config.toml
model = "sound classifier"
dataset = "songs of 200 made-up bird species, synthesised, often over outdoor noise"
train_examples = 39062
gain_aug_db = 10
time_shift_ms = 100
n_mels = 64
hop_length = 160
input = "log_mel"
spec_augment = false
win_length = 400
targets = ["species", "first syllable", "pitch"]
num_classes = [200, 9, 3]
arch = "conformer"
norm = "layernorm"
hidden_act = "relu"
mlp_ratio = 6
head_dim = 16
fused_qkv = true
qk_norm = false
dropout = 0.05
inner_norm = false
subsampling = 2
layers = 14
width = 160
positions = "learned"
kernel_size = 31
loss = "cross_entropy"
init = "xavier_uniform"
residual_init = "none"
optimizer = "soap"
beta2 = 0.95
learning_rate = 0.002
beta1 = 0.95
shampoo_beta = 0.95
eps = 1e-08
precondition_frequency = 20
max_precond_dim = 1024
one_sided = false
adamw_lr_other_params = 0.00092
max_grad_norm = 3.0
adaptive_grad_clip = 0.1
max_steps = 3300
batch_size = 48
epochs = 4.1
lr_schedule = "linear"
final_lr_fraction = 0.1
warmup_steps = 160
weight_decay = 0.4
adamw_weight_decay_other_params = 0
Rows from block 5, named by matrix and row number. Each number is 128 + 24 x the weight over its row's rms, rounded and kept within 0 to 255. All counts start at 0. Numbers have three digits each.
# pw2: conv module project (model.blocks.5.conv.pw2.weight, 160x160), inputs 80-159
pw2.0:090136094121144130071118161133119133130113109110150129118125067144124127094115094139114161134122126111139094121131129157129113131120151094114099157142100106087110117174110134161134147158127136116119149049099118122174102144088123102120142130
pw2.1:110109172162091161140100112138123146153123163102095147119136154110098128137139138138174069164125195109092123151158142128119136149111101133110120132143101168088105146140122140113140115180129171150117140132110153100147121104173083103135133135
pw2.2:145152162100112128138112148139162080129107099141135064154120114127140159120112129147163114157163122112097152127090151136133095177139144135094113137143123141150152129087136127096125136128073131129135109146115107113119120111139169104126149111
pw2.3:173087141129103087116113113120149100126119129124130081132128125137134097166134144160104136137151093159145117184134142121149125110127139092116125120109121090122114142157094121077099131120098149127114131132129121147132149125082192155145134122
pw2.4:073158114125088129113093144159095111124101087101136094152158150131142125116160127151125119135101068143123119094169122115113117092097144079130114106147131129158129108138148105115119137107129118155110126132123126105087130149132150121112135147
pw2.5:094189121122158148114125133132130135154145099101160118131139122130100146133144151085077074120095118158128149114144120156097147127127125084162112134114117123139136098163121129140151116159122103130145125147161109136133110133175097133143127119
pw2.6:158151126143108132133140139119125157096108174132098101123095174120151087114160096105122156135160161094093112152145140079129159191137125119107122115114124132095123077141108104129171152108129142181144096117125122109130121100181145090121127137
pw2.7:111134150125095119123138141112133102115130110110119162137158145069122117147145157075129110174130143111101140159114130103076153131162128100117134122141151159168137129139112096145161158117111160134156143165158146128093145100139118144097117152
pw2.8:118096149144160139110090149139199114150103146121160083174126107119159127132141092111124123111108108118143128142118142105110157160135102104159105121099139113093122165144122129156147117179188148123121099120121126167092107127097113162155117099
pw2.9:152116109102110151116118124110120165118112096149170111100147148146130136117126133132138125143149118113168151110148084119169154139126105095141094134116155150158116174111105147109153104141142114129091128096163145111127143133094163126119157138
pw2.10:061093135158164132124128076143114175144136099100106126102147145138149136140104128111113124118153127146094120157164137164125177142146134119112157144112138123133128137163134147116100142150166157107112133060109140159140128122136177136128140116
pw2.11:141114102127102118114099101144152139142138124155127126113101144150124096092125103083102132106172121127123144124122150130106154140135138126132081147134118152156127125079137155126108110120139109116118119133113137145116147128104198079121145110
pw2.12:132145089152133135150136138143167115143083147131141174150160120088146125155123131154097126120157114109090115130137119133135098071081136125134152095113136116154117122121144130140157133148114126142079123101110131138132118148145185134105115099
pw2.13:174087119116145142092101108134136128148157133146160116134137091151152084110125115161109122111137137120070108129178126140115093119103119143128128113128121172136120063073125102165113103170161107094094104096074145095112152154172118149106147126
pw2.14:138147078159094108191157162154143120115106125093157144116144126102167166129124143117091118132142114119116162144104138116130157112111169117077136114165138113075139206147123127093134122159102132102142116101121134201141128088114135139162136120
pw2.15:185140128110139109096095157165155066114168122165088115130108113158154124123085101101093153154107157116146120107161119112141101087101136110138099154106096151124130192087109101128087170132112117157126137132105109086118112093125109113136146135
pw2.16:110133128124141171130110117113123100098112116142123128110084108135127111114102149139122154086137107122175130111115091113121099125148138157159130154108130128106147147111170141083124109151097147161091131137114144182184113123158095120075121116
pw2.17:107150121172063112165119165164166152134151157106134103127104164113128110148133132127130125142147134142140171160100109106131120110095100081100102114120168091151138146117146151143138142124114129137115158155187109079093133151136140132172139159
pw2.18:203154153135137134099124089113148134120126092143098123120117131161143115178155115106160115108162137108115202148100128106161101130149122122139152143101119115119163090092112107112100072105170126134130129146120137112118156102126126118136138134
pw2.19:139084101112119085154124125110085129108141128127163132113133103128152139119149100119102143112152113132167135106139121158105109111154166127127103136150128140094101174147106182150075120151219121167104108158188144116097115111081123094121149114
pw2.20:155122108124132115137126174156130106124117157116146149137131132135121118134093097134107101118159115102147135121151133136106132151132167106106153162175124166161087169127109179099109161149127141147158164116102121131135143111124112057135151169
pw2.21:090153168123141142106125119112135087125095120139112085123117153112159087091158141156103097125077099132165117139092136129103146172136087113187145147127106112121146155146099132137102093122094129133136146153116102154112123124100136121124149119
pw2.22:143167148107128125087114124122110084156131113118120120133143152101110188142132134130160135126135169147160115150138095106136201128147086109145145118166147152092151132130083070119160091116114134108158128154153120103079123098132155100117106124
pw2.23:140085135156127123139119162112162095089100140137149165135097108145135139138118122068151145162124130170133118114118121120158154097130126105165142140120135085123107138130128139154132127158112130162195131160154075161130109104120103138144113152
pw2.24:123165117145095133114086128120148093127136100096078180138099138175146124120152114098087068118127159104153102137108089120122153122142130138150083139146126126066107142081075122132104083133133116114153128108111133145139119149158095129111123144
pw2.25:162165121150110117122101137116152108158091114151146130147147185132121138152141108096129123135113112116188112147152166147156144134152135093108098143098119130136111139083113146148133137112191076153106115147134112114113157098123126081126146128
pw2.26:141093103108145155105111140102160130117146175115099105154116114134151095094095104134084088126156166154103125133151115121141089145149124112076111146110113112117119170131163104094122137142109154124145127148105151172099106133101102121077125113
pw2.27:149106090103126105128130183120134169132122127134162135155111149135124111154099120136150154126121126173079130155095127127126133131112135140080137121136112133121125108126162114093113093154167151116149137157137157180132152121090097139103154139
pw2.28:168120133164172117101124114135117120148120158172134129157090102108095151097163131131139153110122152123110099116112113115146120128203127125094125124153144163157129158105156136135133107140120128129155159141130118113148141163079103149140155177
pw2.29:172135154119126108124115123134131125118136111117147122134127170121161068110114157134098126102121089097130120115118111118113072121134109098148127144060115142128143093161126153161129119154102083137114142120116117151106129085147163084132129093
pw2.30:134168164165114107142133153103120096114132119122164059124154116133128152101164184129109084087119116114109122081108126152148148134101130151153139124133145150144135129102174142129153121145156135119125137152108143163128123159126118114161135127
pw2.31:135156100124149113102133169142170144154127132152167107118128166104148121143121093117139143156147093094118114123137105096115141127160175143102091117149125111125089130118133144129093111157176126161102154128095136107129104136180106146130139165
pw2.32:110183152093127118097143149090090121121151120159155107139138130107163159109106130139147096137091177162155142149145135126132180106156117151085129164139115187142089125143159123073127091106132089129122152124064127109170122099137139101124130116
pw2.33:078165049128148131153129182141156143157117159104149144116112135113121098129137138124128095143133147122123132109129108150150095117165146128179107161135111121126145088147101099119110105114112116148167157123147107120121117142173149140141133139
pw2.34:083100092138163133126102126143109119102135101092165147110156147090103131142147128107121113146128116151099116120130133116152103105120110140162119136114133130110163082080121114134128107167175063091111120158136107100147146098155147157114112149
pw2.35:178110108144087137155118121081133079140122119154125136147085118172161143139172115118102164127131139134148127158105109138129156103154137129085173121121123145084141095154131145138158115120146117113138132089132119150148137122139110087117089128
pw2.36:101191175143124112114096171098115141121132134097170150156175123096117087153122125193139145122109113118128149120143141121125106127137116138103124129175147165149120103070149136122129082136149079116094113119136124159129106127168125125120122083
pw2.37:121179112127124114130103134135115100100087146132135134161101123099158134142123121130103168097122177111104133139128122136141138137113113140167149194121111128104159116137103125127111101106122115148161141094128110114070143176090075100087141138
pw2.38:158123091132153145104123064141123126114081119165115136114156139106139116110162158119152135120108152166152179118103092140126109151114155136149114137112172143164141077126116156154139112109123101136116117133152120092135139128121150128096150115
pw2.39:105126104167116134111132101130082147142134126120114119103129154085127133108111112108120119108130116132127118138093143132133141123175122193073132137131145102194136138109149140142164123141109121104127120128088130153151152147127112139159162137
pw2.40:105119173089126111146160117086062135133113136163107142153128154111149107134144141148129122127151157126110124122131153099126102100136089106129099123119141145099142093156095105120168135098155127102133151184143126097099098131108091145102154080
pw2.41:131103159142099100098098121146161100120139112103099180146165117108125153137144128142123121059134089123120141111120073123146126161144100133194101159142152155124087120115144106124146089177134108125137118118167166063139134140124114138138108142
pw2.42:159127172136151132197087097133134050156146133159114150140121152127097105134136100110123121144105177083100075135130089119147139147129139137132160147136135137128142132110146090123098175090147160108165125132130106109108136079128130153117140162
pw2.43:141103128159111132108155092173120080116170168153140132153153137137147098160158113095118128111144161123118100167107076119134085104090077149168086145123122103140126152136147146127115129167132150129121149092140097080146168126127111134133148119
pw2.44:181102133113116102097080114169125088133147126090159132113104112113144131160136137115141128136168132143145188101096094098110126107137108130120146153144120154122097135131129125131138170124144102144060118094129094122093138077089154127118166160
pw2.45:114173146138142116094113155136127069156096113130176154170132151106115125116118112129143116106110127123131135071143176174159149122122156115099129134139126094114095150134125133144162154131159144074112134127174110090118123109145085093126110122
pw2.46:120062121140117147144137062141123166149132142122115153104130101115135151131136128084106130117101174138152120172145164138121145125156144108101114163148142113071111178157096110110123107136151125117142124148147131115097114171094088200146116169
pw2.47:105104155113130128141145183115134141125130104095140181136155110135171138130090123137158113133130130147102115111142129103134102129128149112108055165121162074109130093102125101104163097132157091082175143158120106198126130115171141180121107114
pw2.48:145178130154080148181084164130172103134168126088122145129104178085151090132130095104136103094131154148112151120097081109123148147109156092150183146152155139100128094144118110174113113114114157133122102118118112114101103115136139082141158119
pw2.49:144124073114084128112153179135163135147128145181120128133173164140133126128081105106161147101112114127126120169160120159117133092123099137172125105126145158134116176135145129141132129156116149117122113164125129144158145106155067142118119120
pw2.50:106092133133140141131132148133132105109138144116099128122083090156086154106068104209107104134128075133076131153126131125118105114118168141086129108144130133106102117103146132112139098124105139126118109146141127134140117124150131171115083111
pw2.51:117145131164084129099110168084160125145152154147135179146125189115095084122186135090129118139120136146175100158153103135138165134188101139144100119134123131133130125148123147159144185096147110104127141140111113149115112096177123100119105103
pw2.52:163135099112120123149089111086104124116124122092115087124138113122125126148125142096133109105130184104171093094114145109093149108049163080114162130133109136104119144144129101128117127142155098069121140116146113117155117103083110083131109130
pw2.53:149141188165123114152097159130133128127100148145156174133075100117128131129139121136119079131116161116147092103144096114116131111129090174141135153156136110127129114101120076166131170128145145109126113113106113077110144094081107148102174147
pw2.54:145129127148063147133116106121104077154147080082084118139088066139170129133130126144156145099123137164115125088119136141134158114091143110122122113137135117144113181112135120159150148123148150107134143147120125157075145141126117100116120137
pw2.55:118101110124137129114122137139130205103136101123135180121130103093117168145134167177149148144153153147121128154114139176111160127150139177142147108144136120148097108141081136103148156117122121140174137126107112133150115120167096169172168097
pw2.56:153142072130129111135139119156068151137097136109142093115146129117146105153127133113163082107143157113140115132154089148134166114099082141111117134116123156170104155094123133150114149141143136104110129061102134125159117107147099127110136131
pw2.57:166155113116162119126131144134173086131117164180131146127074130099118162113173112120155133153093154101116149168137126124130093121156119102136174135119124128088104166085122090091129119169069115147137159160104111103162168092103086137111157110
pw2.58:124057116194133112099164114127131117129146114154101182113086143104156132092147156135112110149121137127147154153137122105118101147094100186115142141157132094113097125129124111126110116108092137139159116121122142080104129125120143102126169156
pw2.59:107115123133115135134120145122108144160104119134123162120159151136113104103132102172105146139119100119097144150141130114139106149149131166126127120158177113153149094111149134079111099134178137127120145123149095146107102110189157140119111174
pw2.60:162126137116137151157130099086147098145157129141140168126130147133124138097115124135128113136142171118115060119111182144138118159177107124157100154167135111112124128131107153127111102130126113097122128111123118166152145135138089142094135121
pw2.61:115097187154169106135141122132204145119085150118110112135100142131121145165121092121133148122151133133134104090121164086135169129121146115090165117099115133150146105104141162114120140163082117111102131118142142076205162169164131145113132137
pw2.62:096133134113111163160122102097148129127079107160152130092153112130128072118170123149115146114119136088124116137094092143141169132138127162129104131177130098165119123117141134092122114147142172132113138077114143157120102108134096125152144109
pw2.63:151052091123134139096152131118147107132103130134111116132109158119118125119124116142141063140107086151143150135113094124145161172114127148097143124119113152182120127144131146126134089161134104129071107094122155188130096139118100113144118107
pw2.64:161142141091194112149124148125161122128136152167105125117098147161124166133100111093153140124102112121166168150119091113143102137112158099068152139098147147104130165159151078104124166168123107098144111131155118155136124100088081140103155168
pw2.65:120194093099128098095152152113099098132170120164105109149192147123116131120147157120143107127133111118157108165109143124156148125156114110147098185093106154114085107137093199136128130128153131112085122126092146113118124130074167145140120087
pw2.66:108142155126125128113136098054149149139141118130169130102118106113123182120106119111141163101107114122150156134120113151145139131134103103102118141094106142166136080160110147168100161111131128082100150153103156110157129120123126118117096135
pw2.67:099125086174126140160110114129159117152109134134112186126108105119121148110088139111114147118104105103134122119102125126168143136143160083123108156159121091125111099147105113113133172141146134142131088185121144126139131099123137162099147094
pw2.68:093152115175101136169154162139169125104152111182142143139135159177131159109087156132136142140146114125128144112120112128125139139168144147131127109148125158123137148127132103143120135099105156107072117124103117152098133143110170150136134100
pw2.69:147123179134094122142111117158119126142130140146164118150184118131140145095146163161115108103099153155092130102121123139075157124073139176113146126109137102153144158129140124146153135127153160120135119125155143087153136100133161114144150139
pw2.70:134081188124128138133130069138116165154144138082161123133124114155132104150192129090136151082132166116197166115156128120126104133119167146141119124122167101138119132118122158126127162103119090138172122120135088115108113100151113121146143140
pw2.71:132140065120129124097148123158158172136159091138119089101096155133120122134165103132143126134154130121136155140115105111184148124135157125078147111120089184142166073107150194157114144134121095181103110118112140097118102123156164160129127143
pw2.72:096064161163150098174155123132105095102150141142158137130076100165127140143133120101138127124158137127113101115098122114124139097158120129161137147170101148160132091119138141101109136091130110123140137192102127164132130125079105134153143113
pw2.73:171090177094175189137127126106117120131092140114088135145095128129128112121119113159138143155139177098127081099135116104138101104116129152120144111146161127114167134119136136141145086118143181130134119133157131133142101154084147095097112144
pw2.74:158111084151099150105111069127126162171105106142168133113164152134116162127148108104115133118135153117109108216141170132157117118088084143149126108118148167134141113169143119130097168146072118082110159086096137152130113130089102084124139142
pw2.75:156130069107130164131144091144147158142168123145112112144085098098131091119153111198131147123093086109125136144097111136124131143160125145092143143128108140127106142064121142134140120102105151099102126120090147138157158094131141154122119097
pw2.76:119172115104132157128097131118125103123131121107128158169149130120140123115101150139161122118162131119115071163089158125122138139143186181112143147164126123137124129128128153143104156171139150092137150121137165182114130154119146114133164128
pw2.77:160119091135126123113092098114122131130059101136152143126137083091096103156127143152144120150141107105135097110102109109118163144122121159146136133110126137142135093111163119094126098134193154143140112125178144143145145157098050113129130125
pw2.78:127172095140169122128128118130160135136132115104131120161122136130150118120155122145146108090078069124207138157123111086146133160153135111150150109096100117140142129129137138158127107106116130141126116157119158132163145143135185087134139127
pw2.79:145152166132154151121155125112101125098122117127090134117119139145133117147113100127120088132139118130109167172097123155163161088145169150141127115132181155156116179119122112116138129129091128158184145138133149178122122140158150165133128129
pw2.80:112110136136131108125132159162099119116139098112111128132110113098116137137113136119125089105108089125140117180070146128127179101112105122141159125135112136097130083154173091177176144133173119097109139168156123123099159109129092139146130163
pw2.81:121085090124149099134133148089134103143161126101142151150118121131150122110109113138162134150124147154133145101099140111137130131110149088095100164108137110115141144125085093109100102152096092135119121150136153110123094131101180178152162112
pw2.82:116122083155124108091133090133133138130072120146103113189126108137168053150159158143173140122140138134111110144114165141127095120123114174092108131130128115128144144094116095117137108114167104104095145094100145156109125117109158135139150113
pw2.83:138037159116141155107123068062094156135143167076119131160125119126151112107108140125103110108138105125144143108102079094136099114146149114167130134122137122094117153145094141163124112140130166155148115143162143151166125096125107094114152130
pw2.84:172083062098133136142133120137108112132159117156133091140117157096151112093145110156168124147161110101125090087102157112115122131151106150144130152142135150107121114168174079084099173153107084156134134170115129136141124122133078149121138110
pw2.85:140207158162157126126140112118140166150156110127123153149124133106135147125096133110126088169131076123126135187149119107132128101177156152154128168146149162084135098119129175107108122151127141181113126158140117119150105117095110151159121111
pw2.86:148124151136103118113109132162158184131102163146122093125137133142146163125081152136143156119127149155112115099136148123142112115094095133161135171142158133115084107104136109135131156123123117112125120131121133119152124156155198101148130098
pw2.87:123101164119137169099126107132087127120121155144121145152146130059133120134103137115132144134112097109128117120099143138127124112130084069187169120115136137103102139107172098081138115099111120134137132100154094136104124155172100146108145123
pw2.88:091157155106167122120140088138163101152126121133127138123106136129112160102106130131114126131091141112143116110129130136138104177133175150078151138106151161163145057185131128136154123133130140137173138178127158133169136123104111129168117146
pw2.89:171097129113146129145107086150138168129152123131141107123108102125153139138086125134089125139124114137140125076168138134159104104127149139101178125131134134105099110153150155117101115125130123121139113104085126125102162130145065129122118125
pw2.90:093127092143157113156104117136124133097112134149137164111089093124092128112115128169158130116126098084126120104153116110123074138114148125107131122095146110171128090158148111118105135153094118133120126160104098124139170158099098108118176115
pw2.91:102092136133116139170115144140135181167108103134086128108097121098120127127125140118093117148103137124096195127111108143137106127091104120112115134130123105120128147151129075125103133137121138135140108176138119133141130119187139166111135138
pw2.92:103111093133178144083134152115166159123094125143145152131096092159090151127140121139141086107114153109199137089110147101123152145111160152079107131177176114152146138118125162137112133145114136130106126146188128128157134140152145136122111130
pw2.93:102071135125132136107130101114122121139128111123121106104155148142145135118124117081105151146122141135154096116135111127106109112074066096134112111140141090119141128167140116150136126153199149110110101112135152121134142120134173124133098137
pw2.94:081124139162102128106107132157117149138102145125084111144105129153122151165101125099144103104122133131126160104176126130146130146141122110081144124137125149175162137142156136085133105114077154126111120157104150135165130137091088133150086119
pw2.95:132163155124146159109133136152184099136126157132101145139080099116129074120130142105157113132139162149175162143084130143123130139143116096100126134162158134136132111094144131161156146118126114122118095140148154153109119123132135092102179144
pw2.96:151139149135153134146121123114122166155121149130143126153119117113107177125133109109146172139098144150114100141117133164140122178105119106147102127191105130092126112131132091146152159119104133077132129087134127130117098155106070093129154128
pw2.97:054206135166158100159116128117107179126128098111140131107188130116134165131106142116125149117112160123157158128138089117134149117096166136158097120113127132144087138115116149118133140144164158158103129149134139135129140134129116126168152090
pw2.98:126165123106151105115116165152159111155150103159158102111166116157134124145089134108110148108133108123166166118137091161125143139142137115125099152131142132175100104111173121101125121142126089139151119128165148104128144139086158131116142139
pw2.99:116134124108102116149130180124151123130141160133115142128126125113115085120150129109097088116129180102147117116143148140111107135153079129125159105105135139142105150185129122178161167100115099121145149111102129114115097113158135140108132135
pw2.100:128138156143084159128123111137141160162126132123159146127061111144172153100136117178116107155126125157157165114121170139127086127105103154140157127096102126163143106114166118117127137115150157156150142122131135114149134116159102096141153128
pw2.101:078202104134098146118088154119123149132122096125097149130163105091133197091128133148095125121099130103105145108120138115130119096150107133107136124157122131090134182194116109133109159119147116100082124090172112134117137124147126119108151119
pw2.102:187169096131167119104125118139155170138161074107112113091131127156136141153123124116122110128156100117137144121135158166099140113089103097135162123083112176106139183107134073140105152154112114147123138126102146137129113139130110173096119124
pw2.103:120091167135165139151130135078138126115113120156144100119098113135125131118117125166125129091110104118089106141111161120127119138125188064086125100119105150107132108135122120100131094106082116108094117134148130147140116125123129161142143135
pw2.104:141139134131162149134104125127121136095120121174164093134068128151140133151121162112119181116134096103141179088114151141144103137116111129141139119118126141116105118130152101122131156127081126081124127152148128082169128117100131171120131142
pw2.105:169098124163115123150106143162096127128127126121116093103154106101125114138102087122101103145089128158124113157138158129101186162133081158146141162143146132130114113122128125147144115158161102136136120102171136091110071110150154114101136166
pw2.106:118154180107160131150142149158174113096106120092108133156133143170167128127106128146124102148145113123197120149123155122106115125147120170170153132139093149141107101147180132107168148142142119113102109173095155141144112088136080138143100122
pw2.107:143110164126097146143142098116143134107117158130155160153124141144156103133126144146104104104136118150186143120129119136114099160144150150132152131152134098128105146142153130085060156160158158123139116090143136158149144134105149132121144151
pw2.108:096128110125156150117147098135116132152139139109122090111106095122131110126098172107137126116114157146132141111113133098158107093149144160157112094130140120121091111144122102097106160147086164110135115127094140105111141150069167135114137130
pw2.109:125157115091130117131120114118144167153097168162113150096130141146166143163072099150112130160110168142121141128143160104127132129135123107095123151172156096107122192151144135127105155116139152139137109117126128133123165102078180132124099094
pw2.110:152168115096169154132105112167132172114144112180117101133113156141151139098159118137135166135122162149109123131105192108109151134106139162129122125150143142149115106118137133143108092108090133151126141147146121136138134076110128176135119128
pw2.111:145130145129115150166066137139101135132119163149141103126122100138098098139118117156129145092139131168126152111079122125118112142101078127147153153120106126121118105140156144137159085103149133111150126136107110128117116096126114084148088155
pw2.112:093105130170129169132129114110146151147124167163120114139146092155127121104163106156132114172131137120152140143129061122117105114114153108143140142109114146145128162142131109120104085168121105108049135103125115148148122152166125131153094145
pw2.113:098165147116141137121143134162105102120102079116141163132178140107144163152106128105097133141130118117086103142119130146166101122122095115121149183070115161104119084165112119114090123129140097097131154166125134099126115084125108112125112100
pw2.114:120123181100145093116128097119129099143154137152143128168188124092111123149144102107109114176108115073166142116117117152100168155146103108133096084140094140159146082119120090116162158105146117128112147119082122080118122136152176108125139091
pw2.115:111085137143127137088160135152108114095161099106166154091149120111120113145148130076116122100153172116153099131153145129143091133148138155146134121152144101147152109155113129095156127142122151130166130167152156119137137118152065145140135150
pw2.116:157104136128177110204141105098106126113100150101082092134094137167150189126154129140115134123153117148168138120091145138121082117128097111149094126068153132163117121137107115122115127143128131133134148130112118188109120112094081116129141140
pw2.117:170123131125115138154091115128087134172131158113097163175124134092138094132080148130096158151161101139166151092130150120078160145131131105148146134107150120135149121137081097154137157109102142119133132114110125088107118079127126133111126116
pw2.118:114103153137111111131118148146114146119112135146140153165093128173147095136133171095151158112125147151142131171104124131134126159134108125173129120104135127150119153118129105151165183105137169122143148129151103098108106110108197153156183147
pw2.119:111110154163109115144154110077123119150124087099118128138122140146130122123194132103117120055154130147114131128148138176160088093118123118124122122185149144087147158149140110147114136116121131141122123117162108156101118140111125121163137163
pw2.120:125143149131147096118142133106140124118132129136081154151118173128103143113116120159120114160098131144147138149129193141163144136148168140106111096161142150111123099078119155127145136132071113098158133157158129126174128126138114114171171094
pw2.121:111170124136188118157162152130139117116118127140115119146139087120124122091102126112136143191109181116084144176147142166116130141143121111083099108152112137129146133108119156090156135107145143114125099148128118122106152139105090100125178142
pw2.122:111097167116150134122146137115113142112147154158083107154104156120119128080110130089096138098116181116140172125116170111171117111137101140110106134128116096156147071114120128100141170132164115165118110128130123134152162124103147145121113126
pw2.123:102146115113148134135105163137165091097103132138117124118152084100096157129104120137131129119124119157116102169137187136136090092141122111108151133122115111125137121150139144126123128117151139133127155156123120137154126124153155103155086112
pw2.124:124146089128150150090103095171092122114113127113150096126146115114137132121082151149104116127144105149117079126167164152112119120163153110127164140102098114077126089075118105117125117133135119137129138129105117106168084108119115146131154158
pw2.125:123140159140139142131143156131153163125113150170088178130096150140122134134125152112112151089135124134109141129127115095133125113091143103125136179166105139131148118167135115076149163105094165134112116166149140105133164138103087126164105171
pw2.126:109154112127117125124126128098152104156139102111120158135183118070129127119131153127092111101146116116110149127145103152103079086096108151109102134149097125127111142137116124125138101169114165118145112082163151125163143146152080088164123124
pw2.127:146140095167114158116167122110126080132133155133113080118144118154134152174131117107171130101126144095088143139122115148139150114115108130108166110111126107133143153142132141109102171157168123100162149078115135170125141144106139115160163120
pw2.128:139189101148159145112144127159161182148127146172124115137170126150119173143124141138122162120163097129170165119143150103088099140129139127127109104120116157115153178118126098159124146121128144144103154158135127113168131148125132144121125132
pw2.129:163127101126125133135119131150137131135135111118133168143072139140110154145138138119127127145145136135122074080143121069110122104100148105072123124127127133199118096116146106155141142111117124126120115197134113155163118161104095144167123147
pw2.130:118122121152156153114110169095127162137167173064105116117139114137160081100156126165126133127123100129145148107119148136100102137118175134132154121066113096161140150145131125183148125130138130124131153121126124112119128097148104103130139101
pw2.131:080100134114133130147125086121122123104118163182135083138137130162101088105127119155094125122136157093162115133135155132125085125138116121185142134138126101100109161128113131093172168121146145096125129168051108128118141159114119095135145110
pw2.132:168146096132141118104091145139136129115133121144158106114122160114132207102132168116104118159139141126128102142150119140069123142131156106148150154168119124130100119121104123161162161117185138121107107158106114169125128127121153085137124126
pw2.133:130145110138075110143123145111098189153147112101115131133156120102126107129145110143143125135115167075092155092115064102137165133128103121099124136176119138140135147117152097177136161132099147123130144068149114116104103114147156085115140097
pw2.134:094115134155116112100158132149089121137076103156119097101095094153121163129153129127108095112173111134078142122152118129141157121161149145104145139107122131100104136125154139167120151118101165100103145114117104131127134119111160076141096133
pw2.135:159146130130132170048134071158132180126097154161107153121123139076125146125142147138134106142113111126111178179128172155158142121136136149102118145097136135106131097154133141180101124136154121161129122098108144100161107131113065139111118121
pw2.136:126116128112148122127154098142075164161128098146125135129155085114111118139188122144109149170112133133130141102104134119102143137126120110097068091118129152172083121127121163095142161112142125120161125140138167160165134121147068112114128122
pw2.137:132181099135144170128103158078140090164145104089138136082120111120123136129104108135157102178107142145132124139081167135112146158143155076127095127131131150117139108144152145144167137106098113156118123161150139101163108079117146133117100143
pw2.138:131148141140144131131151073141079150151131145049158148141140112078102132155156112125104131128119105123056108099131116136128132098110159133122141154109107126125138162105133075126133107107112145110119124154108140176161135124143099153126135131
pw2.139:104128145134090155137116149135140181143145120152150185136114068087140092122145113147153088127132151115155150146134128135123115157162132070110101102129140139093090090103148134147136123103129153144164147123142125110112116155165090120154167157
pw2.140:137144100120105098123122096099083092139137117093116144146149117096120158151128120147150139113145115130112104124125118113172068126123131137138129118158145133117131163110127124101171129125152178099142104146133119128159132135110102150165172134
pw2.141:149081101120165112163152082116113151135121125151141108135143108121162145149090159131138148125146126080139117130127125121111126131130157104148140151120111110119138122185120109107131187131159159167119112141137125151093171155133082150193128137
pw2.142:161112165135163131141146174145145113148074120134128119148147089128148171160115106129134123122167100106103191123082150081145102113088130186098123148116121132162145172106108146105122094119122154108122156130162159150168140122077146194138136141
pw2.143:101102068157168144128134114166085111136149120134093139103128106158100135109160145167143165130136136145121127140125075134131122111152145144090103145110111147140170098176162128130134164160089101115127131145076144112161130126107134134160122111
pw2.144:139118141157115132145135157125149149168145096151151126097128103092118119163108131100127137106138095135124135139128162115093118113189096118144155131100100110136127111111138156155128153085117127114114167165180099139121105149115163127147145167
pw2.145:129112149130072130150150132159077103152106106135124137121097135113118147111083123121122136136144120113118135118106160104125105130122167101100109138152145112107122191114136161126084094100118134152157141101107135122151096138081188133131148183
pw2.146:177150131119076121169086105145144070147112121142162127145156140118145157161148132133128115126131155158079155109108105124116092132120152126161151125130122131124136109132160138116108154150156114129087118084094120157130101111131129115138120100
pw2.147:168106091146114171153141091127111166101193144134100108154121142115135121098145124064092119151128119117096152118157140103114106136082120120129131118101108110153092094156156117152091147130127149121109118105148139098091146075133128119098136135
pw2.148:091087129142154087140142108139140091140128097126121137153145117108141151150099134184123112088128155105080173132132170173139096138136148109088143146147135120139060112141124085109098153103108141109129129137122124148159141122169133115147159126
pw2.149:056084079181123090126158120127106159107121147155141102112122139120166076117172114115109134083116115162142141135138139142140162110087141161138122121170112110159069108123112093102106152121113131120131140109143138112125146131142150126155122132
pw2.150:154129145156105121136133096117141124107090172103150180120089132141123142095149143162128145158090134113130109099098128095170122125140127112097134140193125181044127129082133130166126079108114143148086144124136110120135105120166138197147139113
pw2.151:183125093094169135099107135138177158125148125093148095110183121144106119116064133122137126116104051118115147121141085132107141142106136105153107124112124110131122129101158132127095087163123077111112112140103133155153116139130175110092131169
pw2.152:090075205124097129135163140143133164111125112102116123126174060152111134152150107116123107103091094152132148139123153139143115141120141112096087107141138120158113129125095120142083120119108116100117123106136138116094122103114162173104108135
pw2.153:122159170147196150160109107179101177147078157119137134115146127142105077137187120101124121114111121160114101139133095155128111135101156138151139158130147096181138092121137128142110171131126105124120138139130121108132126122105127112092129144
pw2.154:124123126128029147147129148154112091143126160154113108160120114170108117126126144165136122129087165102188103085085135112120076134072126146134130143130134130186128111129110140118118142145100110141142141152150169145130107136143129118150134146
pw2.155:138093137145105090104120079142131123102127111119115095109178117162145128167157128095134117083172092113155147153113108139139092147137139106141142133098141148155130130147119180143159169116127168171163157128127083149125138132183135113133119144